Weights of a small audio frame classifier.
Training: adamw at rate 0.00076, batches of 256, held-out accuracy 99%.
Data: trained on single English nouns, adjectives and verbs, spoken by a formant synthesiser in many voices, 78125 training examples, 33.4 epochs.
Rows from expert 1 of block 11, named by matrix and row number. Rows with one number belong to one neuron. Each number is 500 + 25 x the weight over its row's rms, rounded and kept within 0 to 999. All counts start at 0. Numbers have three digits each. After the name is the row's rms in percent of the matrix's.
# up: expert up (model.blocks.11.mlp.up, 16x128x512), inputs 172-257
# down: expert down (model.blocks.11.mlp.down, 16x512x128, transposed), outputs 172-257
up.5 054:510495504447490529493500452526475493480488475554503493527452536446506528488542513526479458489519479492521566489471460497487520465488510540482525481510488498486485494485496485488515514493487492483506488508514507509523492504491509496518512500495512464504534451
up.6 085:496481501486518458487506486509482495494485489516532469490482523505499513524528502516463456494513510528463499500466518481523518479515519472499485508494475484501511514538518529516547516486510470518543487483527487496528476514506527432521492505487476561485467473
up.7 182:458533503498477473473499502520494550506516474478532479538490524536484569504560515498458545491491465521514502500502490428488528505473518479488511532469505471507529508505505505468486502502492447456546485490514512462504470541491510494510481534497507539494492477
up.8 127:530474468514518518504490528498515502475464474470496477530489521528438476516537513492506442493508515499511451481517512513521537541525465516555557507515420498482488507522496467518500505523530543524473504469516515510480522448494458504483500470487501521476482517
up.9 065:464506500503487473478511463533470508537486474516521510512482488473506516512508492518493503463540483515495508500450491485487509524499507491507528491493464509471501545532495465499493545427479479516490455505498542487509503478533468496510514497452517462485479461
up.10 142:518485504509496515511446463461496531469483527487475507520521499516443496526503502496511488533488501481527469510478538523517534521448490450509507525494542501522485530561485471503499520542467473522432500477512471494523524511495510541476475417510522527492514534
up.11 061:491568491483515462463501433492494503491461484521517498542513495511519555475524499503458498443531486510485566496481460486488486504488518465505493534489510475485522538512454529533518480439513481503487475496466512480495507498463484497515483504511466511535515440
up.12 045:474568551506485525494519465464499487480489480501497503480510488490503478500523480515506518529485506525511479503464526493513494450499501473486559505506483478490483508509516476466513503552472470509507479493565493460504504502490484491465495488429524461497550510
up.13 078:519488502474520490476488491505516465517467501507483510532459541515472508510548512499439470479519490487517506501435489509485533472540490463463510494492491500472499484520518483508505536530482482508473458491496497493481528524537536468526488538508475490517517450
up.14 111:498512507494536481470509478477544481486460473483537514525465515538483511523523484471558485510490539525508475469519503534504484494489485534496535504493436484506502518511547514509499514530513536466485496490450456518503526478521527474479484476486529494459495484
up.15 092:475491473469458492491485482543496512492518482509467480459410452504495485477512483509468501486505537542511539527465514506505518483529494514468543497514462490472479470512520505503529534477517513506495480503495558463485494518523484471500488505485497487483505434
up.16 208:501489531515499441498502469521478433507514473530506478469461494488491468540482479517473489453512488465526533511449485539505531455538499475470486490533501517513478487533539520546556527473509472541493493480514495516511495530522501459514491537486465516499495473
up.17 066:515564529499467444505499453495470516503519491508480488462528470468489514496509495500526506488510499509469534503462509480499501406453473499535536490527508472488488507496469508523495501492501487508515477460464520524518489442472482473515513484514522500481529498
up.18 045:505491467515515530463547497516432485512498468522501508492488487487481483501500463520500470497475541520491511497513509510478486497515480477498518518498461504521477518518490480517474493493513491522500476468502531559489514535537495497484506474515524493518507478
up.19 061:503529500535524542499503457499492529525521505505500466499499522484541498524539508523481491440502559506519485499500432499513526493493505539526566524477454497451507542496514513526526503525500511511483460499531537471526452503544536491506514504475452521462483484
up.20 053:457526508501488505521523472544467456490498505552477523492527499491490518467510471497496508480519531531477526484466488499493534488480476553511483507516504523510488496502511465502492498497507504516460498484519548485509501490508521486481490515512531480451512469
up.21 061:444517552487517530487514468513487488501507469490499491492490504518514485515524504506486536458492491542486520524524527483495510518526539464498524487517479497487518509484442521523547499506514485534586470500504509504526502493571529471497514504514481477474501519
up.22 126:488528500506475491473500504528483539477539492496530475513507537555483553483529490508450481456493470482454498506545502445504505505519502515520489517482506507506529518480487529469503500490510481458506498493518510450505475501523491491493479512506463516493506473
up.23 076:436532479492479518487522450531502542509499463510525489492523534501478486535525531496470495446486489505491485480485462534504502485518453552474539481501485481472463533519512500482510539487498514489518489521495510496523499498494472510539475452467484460503486464
up.24 154:513486519510532453483520474502484443518514472526493479466443507502529476512505498513462481453524480488510527502435499536495539462549515466499520482528482512498489479526529493548543508492501478541476483507490490494511501501507514462511482536494442494501503471
up.25 053:437527438486501486469526502498509500492520459498523493489436473492541506511546494487477491464478542497512501487457494503503500477486489532490588474509510485488476461517500478497546504474473486492479450491484513499493500492473521489488498453532532484541507471
up.26 104:508528468524503543497487484515492515480477464478478501508487507489525482503531487484480502488536536502479489507448510512497537526496440492503557494537455497476448496525502479503503534520483516486515497502513517496490546473519445480469452475487515500505489463
up.27 094:498418519480503479481502490488506523491530502469517508462474528487476480497503503475461485483507538498476471496544502529494505508508487438465507549504517515514510480481462512499483520494550501519511514511498508502527513517530472508491429510499500534527486521
up.28 135:524515473497501538535467499503530509501474518505477514473515517511539501476520512534479506537499493458528507495480539467506523523525533520488496487481453496475462493585527456517467524518456500477488494463527531494441495485518498489460530516551475504484501509
up.29 096:460510536468489503482519491509491526458513506464541454507492518532505528514532512539486477478524495502469514507471496437473519482499518536528494551490477511495502513512514457491518498482506456504502476484519511458469474537509473478479512522540489472530457479
up.30 076:487525542488484507516500457551501508520508475556490515522491471496465509537547492511482453479500488448466547478484522479504502514498458500493549534515496500479442487471529471503535489506514489512527473471495515498507475491532528498522457474503499476479482489
up.31 085:514567524480481486497502459525482476516529494517556462486485483510491553493545514547483527454500487515496537488494504521474488482519507524485531512484542489480511500505529503468516521471495478491549484514483535495538467532499532514528498446507484464526496481
up.32 096:492533532499511454465504457525470480499516454527524462506458503535524531506515480540464495466507471521489545505469504480494512488515533447473534526521495517488503524503487496545531528495502452499491474468457509474512484514487513472520481518529462525462515474
up.33 079:505477535532506488505467502501490472464499479494495469495468479528488488498527501465500503496525534517507486510523503512492504527456486466513549534519440526494491521518495475484503525496514508538482447506500532495472497476508488506480491448511496505501488518
up.34 062:483520481547531498498528496535487496502471480481553476536464493515522515485491501521466479458506464495504533499512560443484508492527442517533494518491520499470493518492462485488506493493524523518500493489521505551522510467524502497510491507518486485505447483
up.35 132:522531479496530510474469526471505486492469469494498464520485503525432527538492488514477540485498490472528487490515537527522500481483514493550509502506491510467498500487515527562479518519498519506502532521525503508485540491464492539494480516523488503478495493
up.36 100:526499489515507468498500449497497468501476472523496487462437504506550505496509467531454480431512467500505517495450527539499519477524495475498537504535461490501496495527467499552559510484496463517483464473474494499500503478504488486519475517517479482483534470
up.37 076:520576504507545531508504515496502512502511506506494492485474495515498522504514473507492506508445476501491477506476495517511497488530491410507590477530507507493492485471490523457539512505490497510518503491549513475511512490488514481491524523435518506500467499
up.38 166:502462533514508454495520485532475460507529470515529478469426513498497468524490503502446456455567497478508527496451481538517546467559504474501533482532481511515484503526518512528561530483495472542462462501502472540502502499522507474512481535499474502483504469
up.39 083:471497500492452489480479495506491481499519480502518489514499479565483504507551524501511498516478514505505509509490497460494515499485494413503537505491495475512494497499514514524502487499535485520503507513408523477489490529483499447499478541513468541459502528
up.40 096:521521494530522463480507485515469467503512473512509493473479500507544512487515509545452442470526451488500545498433502524495522489510485452498519509528477496490494506511495505542544526476499460509472495477482498471497502507501504470498467511562450495474517473
up.41 059:467537533504504509471546484516489520519500480507542504464512522461486493496500495477472543495484473488487488524508526507496513463475519491474493514486499493511507489500445489497481484508513494510517474500508538456527502535563513469484512509485448466460490516
up.42 139:446529518505488475471518484522468519494503488478523471512524525519488563540565516503475541485494493500515514501489491416480508504473523478497515526492528492487520522506492528497494515490482453473528500459507516437503461507518523522507475524488503525504495471
up.43 091:430496437518506564499572492485526507469508537495501504497514510504568483492482520494494495506490518491477468490522481525511487518496503543488530516502511499511481526526483511454543501520514545476499491468458489500514482503466488491463521483466522453484460518
up.44 160:448524518496491488451502494502489513492470473467551502543531528537498554485541523521431514476485460488546498506514514414481495499468507486511524508455530479499534528506473528466510518508493476489520499485496506475494465518543512493499507519525506507509497463
up.45 156:533495500475516460498506460486488452500517457531494481474478498506515503512483483522485467464497489505517511504462499543496529462526504482493483504520478521495495494506496502548535506475526475535468502492501498498545498524511515452513498527511445490488500488
up.46 074:514554470506518549485465514500506479519479478488496487551485529522468518494474525501472490509522460460515472502502513518501499523467466503497493514497474465496488498519466495526518497508501492522501484525520525494515505484473454509467518473486490508539466492
up.47 057:508517474504532541484529486513506533516520436497469525553509481480545528485475498538494526501485510465493498498502497493496531427480502533479547500493516498510511486533484496521509470503516485512505471473538514494520504515493522520498514486481466480483484534
up.48 109:491509498514480478519473481514497497546517482483536522482502471477529474492481503472517464470517488489508536535440518523500490522505478547518516480494475455456464550543475535492498529498507509505487491490419545476509499518489509494463498530525464500483472481
up.49 048:529530447524436560479498507495525461522526461537500487433491494473534500513523491501490504487505427513473507514458522523489533459533485548498507481495467476490501491520462494462488508476497494496512491532512515464485518494521497480518546466497472494487534483
up.50 116:498516521513520464484485473519483447497480471493522496457448481509519496513499491514483484490545472458530502503457514529493540477534509489510507469524465503474482507497530483522545526482476462537471486496481496511523504508459486486518499557544479493493510495
up.51 065:518507503498499519510458501496485535492519498498474487508494480550500513532498487503480528517481506483523501517477507511493527504518456485490511486485468524489476491498470533517508508528489489512463462483541541470479487459509490475494459493515482447477497509
up.52 084:515555537517469503477532476502476469512502456536504482483432485525488505503537493548480521455531458481522519475438512520516555459494491451449548507527474518499503500524516469524510521507476477517476468483520492494483500480525522455499509504490490465451463466
up.53 057:493519525501544544501532483557472468518509467507519483495490497512506557527472507516474540469506462498483502512497480486501491507516510512531497514490478499508486501521490528504502524465462486508565456464515545516509456480535513489515469551512467451521456461
up.54 126:483496512497474470502539456524495471496496478516480541461492470501533433476508547511508474521536486519496507505503478497530498478484452501497522403527513454489505501465523478531493497501493541477473528529456496511504524463486487477464479524474476461453529468
up.55 076:484530474501475515468486505514507496496487487507514481539482489507467521456545514510460467446496475479498473517512514488491498563526463455493517519499478532467480517490486532509524503534498505538504476483509532475469501463485514491501477516516481487504495506
up.56 080:500504539501449449508527487514478539508504508490485492491507494487476522494465499522492509514483452503480521519495488487490515535560480496503542459497486488483483522455557496493524518481484513537510495504447502471499493473457509484480522534477497469475499493
up.57 051:502557502505472497513498519536481460500527493515513500535495518502522502477490479499440483504496474463516514494508516525503526463518508541496489507515497509468480499517477490506487527485524481511506470462521498469504482507532491453516448542512451495487486516
up.58 087:479523501475485497474502508531497532488515493489543496515492532536495514506501534526501529493504476516483494489478504446494524490545506460490491504489482502489500515491512498477479499490518471507527461459566541442479500547502501501483469555520512532489466492
up.59 071:440511530496523532501498478510488481540485507514467493485484517508467474510498529521481464497499522470477483491497511530486514482520488493475498475526492493502483498480488470443557509511486512510488516526499507493506493528508515456479473527501493502542469518
up.60 116:488478472455542522514503552495523514477485492461518482514520549493474471503491519528507494510483534467488471497504485525478562504499528542486543518454484487484444505429523479488496504507501490527458498515509512505479510504534514500465516467480510483467481527
up.61 048:501539511498494460457482480521474487522539492502567477471481500527513501497539489510484474470503457466515542513494496475497501515521514491516494528495488497492513503486514521489507519484518490458532468495461491456521475486487493482494517486545439508484475515
up.62 055:546484528513510467496505467493495486511506480500491480501496512551505439483537495508505492521485503499504523482487522505503506492524478510519552480505477532522510505501513501460524509491553486543470474465487491469491499481470471492508504511525471534472478518
up.63 115:495524494515484520525503489518464495477509482479529517518511509527476460495486517523481496471482538486481496522475484509520522467507466482475525548490506500470461510515529484481517487495538513564449505448489489488454478490514486468479466486473512507508506511
up.64 061:513502512489495505466564506534494523524495452534483480492517468493517506476533476484478484444515508481511559495487505468496520523495531516513524512504459514469502489469492511503524540484506535508523497518483534520484482530524518487519539441472520534457477502
up.65 060:499511463499497491467506498495500562474478439505501502491509483514531504502525524495468460478504511480485463525528481511502490522535474460528533535499492438496499520506467523513507519498502503486491533503463518525467504465477505481521510494483444495513465481
up.66 068:485479499500530444500486450521505472520517445512514481469465493517501502505526525518482461494511499487518489501476497511498524473564465509463547471507476512485499516485513464504518526484488479494505453478465518487527497515547528430518494505523472487445504494
up.67 086:505492549504445468493491486523496526489540478494510443515522525556485517498552534500429518482512488550473541499505529465497518495500488469504517528484550507491469483476465527496537541474523496496504464471495513502489468489500485512533462491490460499488450458
up.68 153:490506500488507456449483485492475478505522506504516479490500483541495513490519511542470477476502487492504536516455474485470511512535482452497487509508502493513518488491509501541538484501520421503504496471478492452497485526490484483525486524527450533476545485
up.69 054:449537412511524567508510514514471496513500508512497492481467457522529542504504523499493525454504454536492505505503509505485495476505489526493509500506478495480522493523457469472506525476503509471520470472527500479485492531491507461489485443499469490526517512
up.70 111:533539510495488494467494510473455497465497509497518498502532502496463523494516514495514525518493477481502482498502494519494496425506500483502482489502493517492516522490539510513482514497498514467487528522509489493494514501492517548500482519471495502468498499
up.71 110:509502532490483485483508461517478449508516471517518461479442490494497490517517484524459502467523490486517537508427507521487529456531498490509524502541475507495494497526518479550525508469493463530474483488475507489507473515510520442535499500512457521487504466
up.72 065:505509495503512470471512480504453465513491471494521498583492495523503526500572513494467434482521452491468498523471515510485520524567472481466512486519460499506513502474447495518549505488470507485486462482485478493508501485513509448506470511544487470478489496
up.73 206:479510506488489490460504498509485544494522484468507473527531499528497568502560517519486539499495483516497530496498490391482519524480498478509504500479510471505522501498478508487493506517486442449520494482505525455492451525507498496512483545510496542497502479
up.74 069:516499513511446503496523506511462495525515495479481509539488492501552527511516536509501512476522465495490519480499514495485487510492517483512482461482498500503481517510468516541507472478504501503518481472441538423527473533492509457505474502484458507479476515
up.75 111:517488490528541454487494463513476466485495457483508466454457536500515489518492490496433464450540496484506519509472526538513525507530480427510486486530487510519508485507472521541537528500520469526496489473487477509535518518542491461493454536535469513516496474
up.76 063:481536494500471524493498483523479485501500462523545477472473533533499478500555506496505465471529460468486524506490502481499527460515510464504501517507497472507482505501531483502501538495510497504503483469527513519498490516538512439498470503510514442527484484
up.77 064:444542442503451544498489459520510487536508485488501517558478494516551498488555518488489431484495483496465483505461495522495497525507472528502547504527522492489501509532439491551513525499487483507480482513529471471528496456490493512491461447505528496507506494
up.78 068:528581493500552506510499502494489478504534471479500488521496517491540544500516498531481511485492538471496513486497521501478501486526514496497535518474474474508492499484542489515500551497455496490513496495506525486474485502504511565517523482497444545510458504
up.79 136:510480516550489473510472485524490494513520499442539517465486500501472443525497514474501486485525509495509525515494478492543497498507417465533518500531486454521511505493508499509482494546533499510480518522445492471516497472476420475445472551483489505492496481
down.5 052:489491497478522525510512489483467514505528513490505522508511458496504518482497507489516480507520476512517496491475499430455496509493517508497485490501489466518502538531474463514454480567498467489463499522531515491504478490455486425504483542476495530490509526
down.6 098:557471476481504497550514491491458474523511498511488519483515498497535483524497496447495497515515513495500515515487513547471496421531541491472478497515523491514488469514474496499502504490491530494559518494523460507502521488471468499480552512458483494489528495
down.7 217:462488492446566507515495512473515490506489466494474548506517536517495522494525478505441468507510457492470505538490481455490500514505471481509502507548525463510518504488504465506481495497531506511514505401485498500499487461514441491483498478505518510535494495
down.8 118:522540478522517491507517514494517509483485502488495505477495502499487500468463548487529523498498515488526505496547512524487475489441535511518522479467459477478490468536500530468527451522474475486509497460524505546484479494475544500512488520535507536489462551
down.9 059:456519526537465534517495525476487474482526467487501501478497517496479478505478494470486502476497480476514521504511469523564502529503532508484525462499495508552518475483503489559463486501464512467496483533535509455514487483496477499470526475517524481496468501
down.10 116:472499487487483490497461481466495514426512498464505494496490479496478501490479535483517491463508491477502522472509531532457477494470523466495525479484460486526495461482469500526497464486448479440500494488510505544478490492488524436536483532504547474484464505
down.11 059:527498477534522494496497503475487507474497486474494517489522498518490540492535517451495438531504482515493503569506489504481479532503460463508486529527508492460503489485467529496494528544555487528529459458498485489479477508517513433505525517495502504508477500
down.12 053:557522499552515536498538529507474506476510547516522521486528494490479471482514533466496499510524504499503550482499517455502525501498497456500474562535501491493498540505491512490530492495499525500497492523512520530493458513479569495525518523436516494514548482
down.13 087:539485493531507491544549514504462481509504497499489537476521511468521517499511497485491493532491534479504485484480504579473510413546536530427498505468494493506500462496517538493484471499490530523534509507521486477498515494479489493499571506484507514502537494
down.14 098:523513491533508505535507488497473502531561473527524484503494497490511482507477576454543519497551530495486459498498490455489473499477482508523474527522488465531524506526485509431486461480470488507514488507466514538526476495490518482490503497530492520471471526
down.15 080:528475516521529501474521494505482515486518518504505514485484495498474453546492516442504511463480512486471556490493473464509492488480519492519510505555473490507549484538476476516497499481460487502501495494520506495517527460431545467498512468467496492496488527
down.16 185:553486465502503502539507508497476487523522484513496516460510513470512465494503496457506497509503519496499488511464511549479489433530541489463492505497516486537473472510509535493484479504508516521565510505504452505522539498459476486471566493482502479504514484
down.17 064:466549471524431490499473472487540537478474460482496517492533528494507545516463503516487480519481464458510499515537494514475435519515461463501509494500487492512519462484468505546493476505494457458502509515491491544483485513473461484514481495523522477515498504
down.18 049:508499523476506506502487461532465502519473497518508517547497511533501494464514472514463499541492459506525498492496481544458481460497496471502473482513530478465521503500473507502477452519517532504491503499458439506475527505493491484480496467484463469497520480
down.19 055:478507511574485497509498434475504499493472515555507503487537508484520512486503479493520486503484528469462522511556505443483486486503547518500502487504524501493486483476501513489526464544485515528536476454458513503497485526470522524523483508484490455533560535
down.20 052:550469491522464502505504477505541518511519560512540534477563452520533467499522552515479521564541485485521524506519495524484504432524506492524511533498523524520502535532507526505528530452509457449483463473452478487469487474509497495488515475498519479526541466
down.21 064:480490507505497482494534467496476495496492509523549488527543527498522522498513523493542514515502461483534499503528507484498481496466504475494467507499508473523517479510467509476520499507512545516539472483465486488484489513521471520533445521522521527503569515
down.22 141:456506486454532526504497456456544490489478464490481551506527532517496511510519488503476460499518477480495511506496490439479493528499460483530513507546544456513539487492492467507482490489537508507537499422514498500506483457500462490496495493519520504517491496
down.23 069:487476471510556526494498503533454485520462529461492457473474482516456508486504529505503498487526498493476514465524513468502515491484538504492484517512511505498520467507535489470485474485490495499514481476492504529543498456490506494508505506565465486523450514
down.24 148:556476478514489487524509508496482488524514489501504529476518504486537466490480487462506504515522511488512483501466516561478486432527532474451485503503495477528493470502498540501499473496506534507566512521489436508516508498466479503470582496485506492518528505
down.25 055:534499529493530517507509474474471455534494550435457495527492513538500488473477502486463501463510476509463527496530513510500533473513467486503527485478491479552501490495501502520500476530520465497455480505507499503468494463475515543526535485519519462511531455
down.26 094:491522533527517544496473475500465540515497512501498495450505491538509470485443532474522519521540506486558488516531536527504481489495535525495494501502447517489519474526519507452530457515494490518518498504496480522538524498432513510521503502536467507486479506
down.27 083:468511489508547514506542472446486475509494498468426512470484518483513483496497524490484494479523474515509446524522524478510510503507487504485545461498496460503499491526482535494495490482483508456517506504515479499517493521486568509485477492553574507497483498
down.28 101:513494528508497478523453512477480520523493535481474542486534463478519471484500556502511522475522513491466485472466514507503460483479511488496483512480443498541478483528504507469538450492490455453525479502500483512489527483485508510505482539473490498472457537
down.29 082:466464519489529488503461467467518495469451483483494523511520523502507523498499485485474475494508494456480540505538495468520508490504472476533529506572536481516523472515501515462521489496513505499524488467492521522506492455499479500522511505526506518503487482
down.30 067:490479522515541545499471483495458462469525516496512461492486503495502507514495479480521477504502468461514494490505523494559483487460550504508479483501483513484536502515478493534444488483499439495476481486467520489465507502516505473489475512534478502493460500
down.31 070:494509479510536456496508497497517485530488480521510512526516532508484490473522462514457514526519463471472503513447444505468521521464492463531544511487515527517476523473499498512480535497495472495488471478507503525504513514543456465480471536533530492506504475
down.32 111:544483478497517496523508509487500483485521486492497528466516499487540484500501475456501501504527493477483485527485500546474512451531529480459497510496516488522460483504519525497473488513513542491545480499491447478505519496465476482476562500471512491510519459
down.33 077:485532461527517500502466501487510505451518508482523528466518490493504503513469468492522504509520507537462530499529494521478499496503512485517524451510483488491475468522431540505489469530459464477517493503529522528456491490457496476501457488514566504508500506
down.34 055:535499466512473520509495489501500485526487483474515491483479485503473496496506507556503485503511510476450507513494507501474515508490495543479502489549512519490508501551504464514492483534509498469505467478483509501498552510510497478491537457497510512485495488
down.35 112:517537466538495497516505512505475496503500498487492505459503476512477474520470562464512499488507495471478489491530537514436505551498475456473495468470486528487504524526494524499501469541464469433515497485524449491514486497495510508527488515465502472477420532
down.36 118:551445479504511515540511496491489480518523485491506506463525501478511480486489511450519486508512537455474495508493517566471504431549528489461492497500527492516493458503520539493488475488488517495566491513518441492504521497447473495461547510485511471499517479
down.37 072:496477474546471470517543493501455526450460534533527468495496508545516505511500527500491535481486507519512528506509523529515475499494511512528482496521431505474516494504506482469525448485493523482524471496484504532478465513441522464539504503498473587482510499
down.38 170:548504473486509498527514498496477488518518483509491521476513526476522472504492496448518494503515511478503487505469507550482493417537526501451494523506508476546496462507514524500486465495499516514550496514497451491531519495451471492476560505490486474512534493
down.39 076:469512473501520489486525471462505466505475463457461533513505558524487524506526484533487488488496477503483513497489478437462477491507497506504512489503528468514516509504464500500494477463517531507516520459483517493528510439488487513467478490530570502502482496
down.40 109:549468483512504505554509518486494479501507482497486544461490490487548462492517488463505498528499499492484504512488519545473490454531536493451482520514514497530475481508507538501480495498498512497574493511505447496506517481453477493489556504498495500479526484
down.41 065:499497517519439494490535498489481523440534487526530491506463500541524437521538492471494507499519463522484543525505517516476505490489491491481512470511486542507496539505493507494549491484476504455509465539485506506461498491471512436548511525474510504490528492
down.42 155:467499499466541530508488510451493475515486480507504556501537527502510527496521496487444471512519473461483519544502478466476501511499448477508509500530544477510510494481505476484473517492541504490511488433486514494479486475520467465504488508500512489538489498
down.43 077:491478531496512484491493496474470522472480484489525515482504507461505488499489519477511550478468480507522519488502523473512506526478518538473545452451490514524543476495512507479487486441476518502514526497457525523513468459462559489528490513540492508488474499
down.44 161:457492498446533503512502500483524488512482466511503562505519497510500542478515477498452470496507467496473520529493486463490508527499476474527517508531548498503491500481493475522485506495522506508495496410509498489504492483525441486493487513517500509551491501
down.45 150:548481491505509487535519518483471484524511474516503514468526540479530475505507487470506495520493499492485495494481493552450493440539537503461480495520509484538489463509487517476491482490508511496567505505528449490529514494457470468459565494492516494505514483
down.46 072:524532458522503461497507464481472543494522519516471468454483476502479501501504524513496537484516505511475473467519499531475492479481486517492489474442462515510461460552444506498523485477462511495566484490500495529543485503431501493492444525504488499469477553
down.47 060:496514496496492500509540432490487493462515505532496510463502508488504484515507528491549513506498493498503440479499525529450489462508489459462514528473509504507489543533453498514501478517484506516507492516527481526498466490459502475519466511482468523485463518
down.48 097:506529478521505517473544498484454532515481490489512485454477479524497489457454485506521514521551518504544487486485506462513466518507491481489516489535465499475512502515510524560518486457495502472552457503509514512511513514500570461470493507475531495508484505
down.49 055:496482478472490481488497515478455535514509525519509484498495477490478501476524517452506517495528531487523492499503511485519418458462490490529496494474530522515509488495477503493471504504495516497481496508483499509577488489479478477495511506477441519473525512
down.50 136:540485475503486496523503488505496482524528506493515511463511504493534458522492518458508505494505513467485497485495521580451477444528541471470489500498503486534476475509495545497515476496495512496573495528499466504537500484445504492480565495497508467493511480
down.51 060:507524491500493520523460475513502471475490485518519516473517512455483488522486505479508495489495445477491529498461482500491474503478521505488503492516512449512495480480493471464514475513491502499488503486460525507484502469487486501501453554496503443501455484
down.52 120:538490491492507499546514497501472501522508477508499514464512495495529455493485499479507493498494512468488507510487496549467500412537528501454487515495532502541492468508511510484504479483517514501561483522501428505501523482464481492471555502464498493491523477
down.53 051:525491500522535507513509526474487434519554491498496536486531501538499476468473500482516497554557483481491558525482493515504528490537481470464472540506506566494468511483500467498508456475442467546491505492444471483509486440495505473487506519474564514469498495
down.54 098:528503540546515499480480489485480496506476467493499516490517489491539485527509488473527514478537464457502520503499494481502451481501506489495514486505480515490504514504471499491498485444514494464515524462489505493540482480501507488499520523535551479457518493
down.55 063:542465514500461520473499482517472509497458521528574518457476491497462461513491501529510505493527517476496531490483519465520523549493498563516440476519472511521516482498469473493477489511493495473477493469454495508487490479502507482511479468453495496525538532
down.56 066:480532479532519516468537473525471494495486508444488504495499538523511466504466547472500512517501539486489541489472466460526420538448514513492525472495499510536518493492451487522476511487498511526486486477522481510530488501503529484525501493491505517503497492
down.57 056:510510493496495488473464505501497454477494485511530481500511505486540540455511500494509528526494484474497533490509483498508543501530512505497515457520510518507493468521480498450507479483502495499526509519516495502487491540494474489488543533477545512499516477
down.58 086:478501484477530509521474471453528469509469459498497510513524529495479502511515488500486465523532471495507550506491504452510472496522482476536534480521521423512512481503499495455485467458506526537523533469500516522527483444496466505513500497504499516503501487
down.59 057:478506480522523517488519485521507514481565536479483486467513495483466498553489526464472527482483448528466536485531518464515476497519513446508493463508479526474475493545462487508471476483472534480466477498432497510511500463500513519521533507497496482511480524
down.60 093:463525514507496518499477486493436491490465518501464528479517483462494462446516574445498489526487498494528536501498514534481483513448528494478553483480472501551521502532513475468498495487482481481529490469489509493543506523487532523503502504486469505476454499
down.61 063:527476484510495513531481483509507464521487496512513519502514547544499501529490490513467482512492504471494493510491531566500502480517513486470468524520497465518469509507506513530464495536519516514587513487471452492519546471499483522461551498495508493508477493
down.62 053:530524505494491558535500484484492500490511478502517497490491505485472481497496510522515481517518538506510509464522498470494447499488525499542481475526491516502510504512458486468512465486452515441528505503500508495498540525479469488499502506522514518548485530
down.63 092:512506511452483495503480501536536530529487495501465522523519490512536493490504573499511492475494437493510520469500524494503472480443516461513536476500523514486543455514492489461490523496516495495486484504508472525504469514472547540491470526510468468498512479
down.64 059:527567493488522507483478580512493503533534439483523509481496496486499499512451502515499523474504511475521531480515541482524534516521459517524504489523491527541527512479523508525503470481531475466485503472504531503536496501545528482490459517520551533496470487
down.65 061:485508454519506523502537515512434482500469478455468532477510473511514492522494470461485481481475499484495519487517518538487521496472433496558487465496461491500521492483485539514538506462521557491486481527514490508524485408523500544475531511498517504481507510
down.66 097:531494478499486496509501515496460494513502513497513505470499513485509489508470513478501497508507501472524511509490490551489495424545521487461477500523504464509481464519512524482474496504501526516544494519490440502523505490461451490479570494461503498505512476
down.67 085:462533500428563490513478496456503489499482492465484518504542488518471478516513516483507486484513485471503507494504533443501491522501500479517524513467509487531521493466492518532478502439499532487523495462501526495507503456534528499469494530509500500535499516
down.68 136:513468473488532497518503505492490498510497470494483531472515517496525511495507479472483492506518480475497512526504498542450481474528510471496494515541514461528486490507514523492470503499533524509556491482509458487521514492486473472445564491510511491507509449
down.69 057:521516501497474502530460484456477531505527500505511489487535533533498519474466471501501468487500483515516480516451495494511438535511479513500517506496487503532525471507499477453471488483440480487509493505455487500530462539478465507489545515501467440484512498
down.70 104:492539477549469508522501520488457527510527465474463522487519500487510480512493540468505497468521521442478493499510519505464461522468476486486486488490505523490527493497488485485472482523479468455545508498502495503524493475528514502511536533479512493486441500
down.71 132:539483472503502510531514511507487495511490489510507522459516499490524456510488505468502514516499517463507485526473511545466483415534524480442492525513521473536480469520527530504489484497498527516563511513491428508522513500456473489463568497473503497509526501
down.72 077:504509508502516530542525520504479494477517489508477499464531477500530505512495482450520528515512488484483477498471531548512483446541527489462473520507492458512459487525493519483499499509517539505552486473497479509497487468455492483485566527482471500494500509
down.73 213:467494504444559505523502516466509485494488453486477547503533530505498524502522476495445470500514462487472516541497475467481498507493466484529519511544537468486525492480493465485471505497530504508515506382501512483500496469508446487480506484517520512544503489
down.74 052:512461536481516500496488454453520501483461501471479489490501547513507517529525487485509497587540471503504547517461509437507531481546493478515511498501524478492501530502478520517512510471542546532530513523492473506482510497512521529535480477494491505505515473
down.75 124:554475471506518517537506512501473465519505495499480507468512514488517472502494489442520500517511507479488481517490518538473489430549542492448482517526516467543473456518493526488489492505507524497558505509523442492514530485448476513468563482473499489496528490
down.76 082:545469487503498523531500498497460470545532470521501491499529500470523490485474500451502521509511485483489479517460528580490498436538556514462520481511506485541484469507513534502485499499494524489515480489505489479508509485471485511492573513503503502519521477
down.77 070:488485471543548523526532514540440500525458543489496488450504517489460461499486495474526497473474516494524475479492547495504473508483502514522493489475516519513514515514506485495519498512509515494498498520484508482545477483449505506472493492494457535503485522
down.78 057:497502521472498498499473518487500494526526541451489522463473491469485491498458495464497502477470509503449486469528549556510509478508506473502502451506519486520488504504461523487477484495517461499529458500545498478485473511483533483522525508544508490470416506
down.79 118:497535505532538558485515479458491491494483452505488506456497512541493469490508533517556518513546515510511487502517488478548472551508509489499516493505475522483500509507498513493515452481483504486526495518504505506499497510499566493506459486499549483502487508